From a checkpoint of a small contrastive image-text model: encoder widths [64, 96, 144], 22.8 epochs.
Rows from block 3 of the image encoder of a small contrastive image-text model, named by matrix and row number. Rows with one number belong to one channel. Each number is 128 + 32 x the weight over its row's rms, rounded and kept within 0 to 255. All counts start at 0. Numbers have three digits each. After the name is the row's rms in percent of the matrix's.
After each channel's rows are labels from the 100 images, of 14848, where the channel reaches its highest value: "colour at peak" is the nearest of a few named colours to the mean colour under the peak. Only what is clearly more common there than usual is listed. The data: made-up ball-and-stick molecule models.
# c3: 3x3 conv (encoder.blocks.3.c3.weight, 96x96x3x3, each kernel summed), inputs 0-95
# c1: pointwise conv (encoder.blocks.3.c1.weight, 96x96x1x1), inputs 0-95

c3.46 099:095159126135120149149115139154117165153079110114094127180133136133150204119122096151152131101110106158147121132110140112143132177109077093000121200181197144094103070132161181118126133150129139151163172091153129087092093108135146151121135191150171148100085116091131167137108161146150133136
c1.46 097:087133126141121122187155108131160121121069136103124128109159143126103115154095141127079103131114154152100150097170165140097126158152137167000108120141040058073111101102141107143137137105112149092153099118116118113104112130064124130118127078093088092108131106147158120070112108106142100104
colour at peak: brown

c3.31 118:122122070132134108170144102146107109073142129163138118137079130120097097111135079121166090065059113166115181080089153143094143103031171166125132115116122114156103094154094153096095151112075139075187140093081125140130107095104115130097122099056137128115072131129084136124139110069120121074
c1.31 107:184119105128162128120152149160082187104145073089118166150101155193121100112160123130150120114026170170124124089183127094097151140109171159157112125101122124165085078142132160144103135106082136104152143109108111184114161140100203127169144163092150179149109143165173177115129164117098082143
colour at peak: green

c3.19 093:070135131176073131138147205126066166096129124124134104090111031118123096131138153136172181112131146186091128114187119111149145168147127194164120113151075105151176105118135136170123109111101184171105138149133183114135139157115149161113154118101115189125157170103105075111134107136122062114
c1.19 084:145141164109116084095125154106117162072089102155083089053018128099117079166110135136101114129131151122106119096121136190095142125103071132117144086103126131139172150152109152119102098141103125166156155137097142106144068065078124138098112086094121132125156161154126113113092061126111063065
colour at peak: grey; brown

c3.38 087:201114090097145130158123114150158182170124098126090125126139081101077097101101071105124138115157110066142082154091056144136102114116099171099087175157147095205145208142082085101116119151119114084157122178118170124174129133107124113134094093097138133136112110130118147150166119167053109118
c1.38 092:156129093119156142150161122158156125138128114086119137073102112074099112113125097143105142127119137132109146136141000169106156178048146143087149193160142113128101159122082121136100195118107180132137116195139172116178095121165133152096099102144165146162103105137120096131128127138128169130
colour at peak: blue

c3.64 119:113072138147076104127128078141153132106162134093103101100117083107061167108092139119115079154124108148156088078103127107120117125173118121125093116141107088129163101141117076062145088070146077075125140062082089128081117105149109073130117087113113144173179135112174145103097102086091055097
c1.64 091:133035169119141102165113144106116187088097165107161120161143107130142150124141117140098080121155104106149133150103114120112134130144069106146110148120140101084101124082103119114093053128122084015064150042122133142087059151173098165108099122101155136138112166122131155133093124105105133100
colour at peak: grey

c3.73 118:089108114148119147133134196121109121067095131110158148107137106144158117104084141139186052144134150168112130120018166085131161139145119135109098122162106084166109095070174108113085110103119144176153161105158147089143144036120106164189129147124084168117145133119128155103076126143159093115
c1.73 106:129111068156146131138203153104142097115104100116154109104142156096135112126080111175146096105143114184120140115017142097126116145121113104124125125129169116108048106123068159131108134090078170159129156122139146121150109000139121121167084166124175128123142111130129088104127124141102127130
colour at peak: brown; grey

c3.83 108:102139106145129124113177157102101132124143111133147133149161172088167126129172196095147182127113114131237142148167166161107085150109185093126127122107169158131099128102135174189110150106143195140107130101151156144076138154160165121122148153167160137036143139125153095139117123205113183127
c1.83 095:154150172121113142155153163171102124156167161157126140107166163134154158115136148175082158107137123154153113126155107154119115130152149107117146149148183127149118135139134099136178163141144156149146162164129182141100110132158181188164113140167167160000134137126141127142151134158145168170
colour at peak: blue; green

c3.58 093:111109069165146160163147127064127122108095137112127079110105135114148128102100155105118123153104182098143170139114120131125111080155142066102116138108116160064183077061091134054124113104122172120105127093099135085118132153144123059064107079114168085154146087141168097120169157158106147056
c1.58 104:115073091154133088119114109155140115180129191096120157139113041166122141144076155130110132074110126151153105091144114164135091145110117131159093136128165120111105115094130123026129105142113126170115151071111124141062106109174090098124074156052154138155115142094103062105131176141134186118
colour at peak: green; grey

c3.94 120:139054160163087087149117107146114157139066094116096089141101128108113117108093097089118121103127130123171117124165102100096114120122087105137110171115119113077112145123084204108180125132098083148142096110195159141061094142153086139159155085156202166130110142080122189100102159187124120078
c1.94 093:187088154149138113157155110122180129127081128137108108114085087140130120122114158123116113114083129083110165124126068180130157102087106156110150155156094086122159214081141158081138123136134136172105165140148146131154123126188107138162108117172112104123086164098155144136146133189149000126
colour at peak: white

c3.3 094:113063145103144156136166117127176114129080129149115085107110095105078105099099144122074120150077132155183071135178024156135155115110123165098148187135077123124083151162133142103070105141131092145129112166177109095153117171154134086081107114139129122108051153162144119083106147138081138098
c1.3 085:040163123023113112118106077136142122161092173180161147150130112101093126113111121125165086125093099163118111080167107123176159153161136130098129160138146144088184117143117129085135176152144117149109109105106124079152140126120130148055148068197122080113143119104139057143079128139104094111
colour at peak: grey; brown

c3.2 131:123148094148102050141126110144125144136103145170111097070133202147175107115160088068111124103082116142136057135126088171139116044144117145059086122131091103111095148110141095135124082147127123152138079189199100121146158149128142136137071170100115126128131133141132110048090139115168154107
c1.2 106:144143030153153114136096125175112144155058060153139125119164126168159109128183145055110106122151134195162059143184085137162099092140133103082138194085146118096161118121125157138140108099141131135160149132188131152123131143118146168144132136157151139161115170127131133059146197127141145099
colour at peak: brown; grey

c3.57 111:108134108112121119159132132117126149134126128114123126111128103079143123114141163075119114135095126148065149068108132116132087121129096083135131097102099076109134089112130000149120110109154156211110092121122129135094155129096136121126113154090154099139084111112136150114079083126150088135
c1.57 109:124087110134124180131120132112102188125125115143132109159115150106100189046108067147103099127126069111145146114134081133079093190080121109116074170145169131120111077073041047088117128112119114153056120108162104094100155141111105124092092150137151135136111125115150108158085144169103137109
colour at peak: grey

c3.52 117:101058135165144167118065125155100097086162083110097124132140106090121080125145080196116110117099109130084138099151130070126134165073100068143120103103140113030102053108100153129100125073105112081107176113108108106102067122119118153106109152120098150111076156091079113130106109111136140130
c1.52 101:103096111111099142116082099148125102089134141116167192102120150083135121131122109112099098127164081149124185161148113127114119167075152078158079103074140126000122116102123142101124151109102089097109124102152137082140175128140115159081115152138110099140124127129090036173091104097131143160
colour at peak: blue

c3.60 108:177074090126156123155137125089110073087102090122087126094124060099093123118187086128091125151103198095118101129136085127158126135115107094116150171143103098146143114079146115110135106097104142152158114078114151063090089113119072145129102065138125148112137151091078133147129024108070129097
c1.60 103:142127175113139119178113127166102136097130144142166106078131120129092118158154100127146128140178120116108039136155113141132138162121180086126133158123123134097128153149106086105105000136149098173126126121143124095104147139169115153131123083174103113159091166154090110121119065105137126081
colour at peak: brown; red

c3.47 088:154070123104127157159131085087179109138133099129160136218117100090082143125043090085124129160082128138122124156101095136102148128105101104055058175119100141147100200109131116110170122110152140164128081080157086177129086103130146172085124109108176104103110096143146133102123124102153082137
c1.47 101:125178131091142142150168093099144140164137085133153128145143143151177109118105108101164158127193121166149160148168152139150127102123116126122000089088145126163174103160133079120083080099091156137117132088158134091133160065100122138118152115132150144153119126131104138142163108072131164159
colour at peak: blue; grey

c3.88 084:077114091161173146104167175141124135139112071131152162176112161102093140173127121171090165187201110129141133170135143122128127130150187146138164149118161185113084118140062165125159143147117148142147115190090150119156131130156142088110154100141153154038124093084161085125050091104104114130
c1.88 083:137101125097124171088075099082151115126169100066105143121128087127064118105151110115150148126123121155098134122131124071096193124155120135082137153154131148113151136168084120164164118184087103097092154100131092134148088123156080143130127094116105122094066119105087000129167128151116107125
colour at peak: blue

c3.75 101:125093155060149049106087184166172134131103167087154141116161095105092146137126130123152149103105124146125169122148117093116079120129116077137099099112118149146080104109068157098133101136152106098133137100179058158095096182107098117142115075132098171123017140124113142147173115110080091122
c1.75 095:123084132113122092077059115138090116120088146166130137151124102119100148159100120157165122117091115128095147132124112127109134121138127163157119125095133079169086121102054155120156120131152098155123086097147061141120128130134000119135088103121110138079070147149057108114096122109112090133
colour at peak: brown

c3.14 129:062123115092109073137087105117106118090114099117162138144070107118142099167070054140133106098132098074095092086147139088135102176153161090120079107108089108153114079064107129123099107089143087088103153093195124101094108165133087150129108111086097148174123149108153111151121061100090085135
c1.14 097:128122099129103087126093102097150105113124000103122139142108108132122105153082089100118111101103072054114128096129166149129153107123141150133150126106062128114102112079097150127080106101163089102107129095152145168151132148103111174127107161068103132152147153106136103171091100140103143144
colour at peak: black

c3.33 097:113114123106120070098125130116109141112164127140117103105178123159153094116113146068170149109173147000149119126149117075158138124164144167092126120129115156156108081157148134086152121109157059130113109103091082111172158091093118126155137082071118128070214108160151157097089135145098119096
c1.33 099:132118078134107159129078115134171148147142091138094112092085133094100118099109138109135166139100131000159125168089167112091129109129148159173095151080130119114130130148089080104116098129126156148179140135151157142111084127151121166071098140149120129160085107126105069118117103149135149184
colour at peak: orange

c3.32 088:128145096115145139139138130117085110115066089133137102139102094130153162182107158111127128110125098076048071169144094139136181099082143118115143193108090143173113140134130107107129105142091127057125125167146149096141081094182159123138078059036110102106095077102141153136089077135139091113
c1.32 095:184130142156104133140122091107050188160112123171125087132069114091074157123097110127123106120141057113116117134123119126099099117164163073156066184185126145093133145071158101103196127141140145138151115098087164106118121092149125118175113094102197097127094095149137177173105115131135065106
colour at peak: brown

c3.29 095:080140184060053127121082154133118119123140119093090053111086095137128109047089168109160085168075131107088101063139183086133142128177106136176137108087121109130148095138132118143124105115110080194143090149128085145085114097099135144088139114141119144112126108152108103144141138169170079105
c1.29 100:139157150127103077108044142133112158110084143164085107130109126189175129129138138105088003089115131112129103068146153139113128128087155131142178122074159138192120089124110112131136107121155116142090129138154129147090160178082179180179155130092126085093102070096115145132094144132115118148
colour at peak: grey

c3.50 086:137098169073126093108113143070130137083142081049131124147126138149115127084088180131147119177114136110143126112063122100130166113136107142141136086112069077162208122156132099096116111123181100166098107137144087076098090137081121149138091082155069145090151091178148099140178125124149062134
c1.50 095:138161153143084142159124152061142125098160090165139137109096125131100148128164134131175125120149149133140123181126102109125188112080158092120110139097000155142095070148096159094100101120102127114145103098130102126121223121093115104100142118111153133110105102098065100113141114106135107152
colour at peak: yellow; orange

c3.71 092:090096061118109107158150177102084075193085101126108130148117099120125129174130042122179154095163116064112167125110139061135120154055119100115092125114085105129114151114126164125159128085108129098128113156091162092070076148123141136098151144086088145096136145096109084056135107132091108133
c1.71 100:103105110128111091152134143118122099065092152123120138189142093144111102126096095123114140135119122094095160154118149111121102144108077163100120144112068112134135089134118114091118112129126083063137113131146130072000106114099116160111082110083093134088115144127110103068111104098080132128
colour at peak: black

c3.61 093:117174120132172086088150151128153126080086154142185142164131168144060147167112140147133170129135078103129165123167096130156100107132146137151147057065147174186141092119105181094124075046095154169143104108146115133135214145089123105149168120154107166127140148153147151139106139134123079179
c1.61 089:121078093089111125091124152121157111120149122120095082102077082064051149115120121145162127098101134085124092147152157129138074149114095116131139127129128118120164162097166169117137142000082149113107081122110132131171096103094096067071162117132114119137112111152104135095104149166129083125
colour at peak: blue; brown

c3.27 098:069067108111092179121123127147089131117109154114125104110106059095017165111159131020134143125139081103105129103116092164112124121123135161125173096163169106140164093147187113127141153104150144173133125115139154088141083106102140112119122151160132097156104145134096103138085152129130072057
c1.27 104:106121128099141110070118162116158075145106125131124159092127158181161143119164146008145093120101128087145093062121172127149110151087167078114125112112122107117112073117148103140105158070147109120078140098079117144134137130088113115140074176138152106057074109112157131060070118104116141123
colour at peak: grey; brown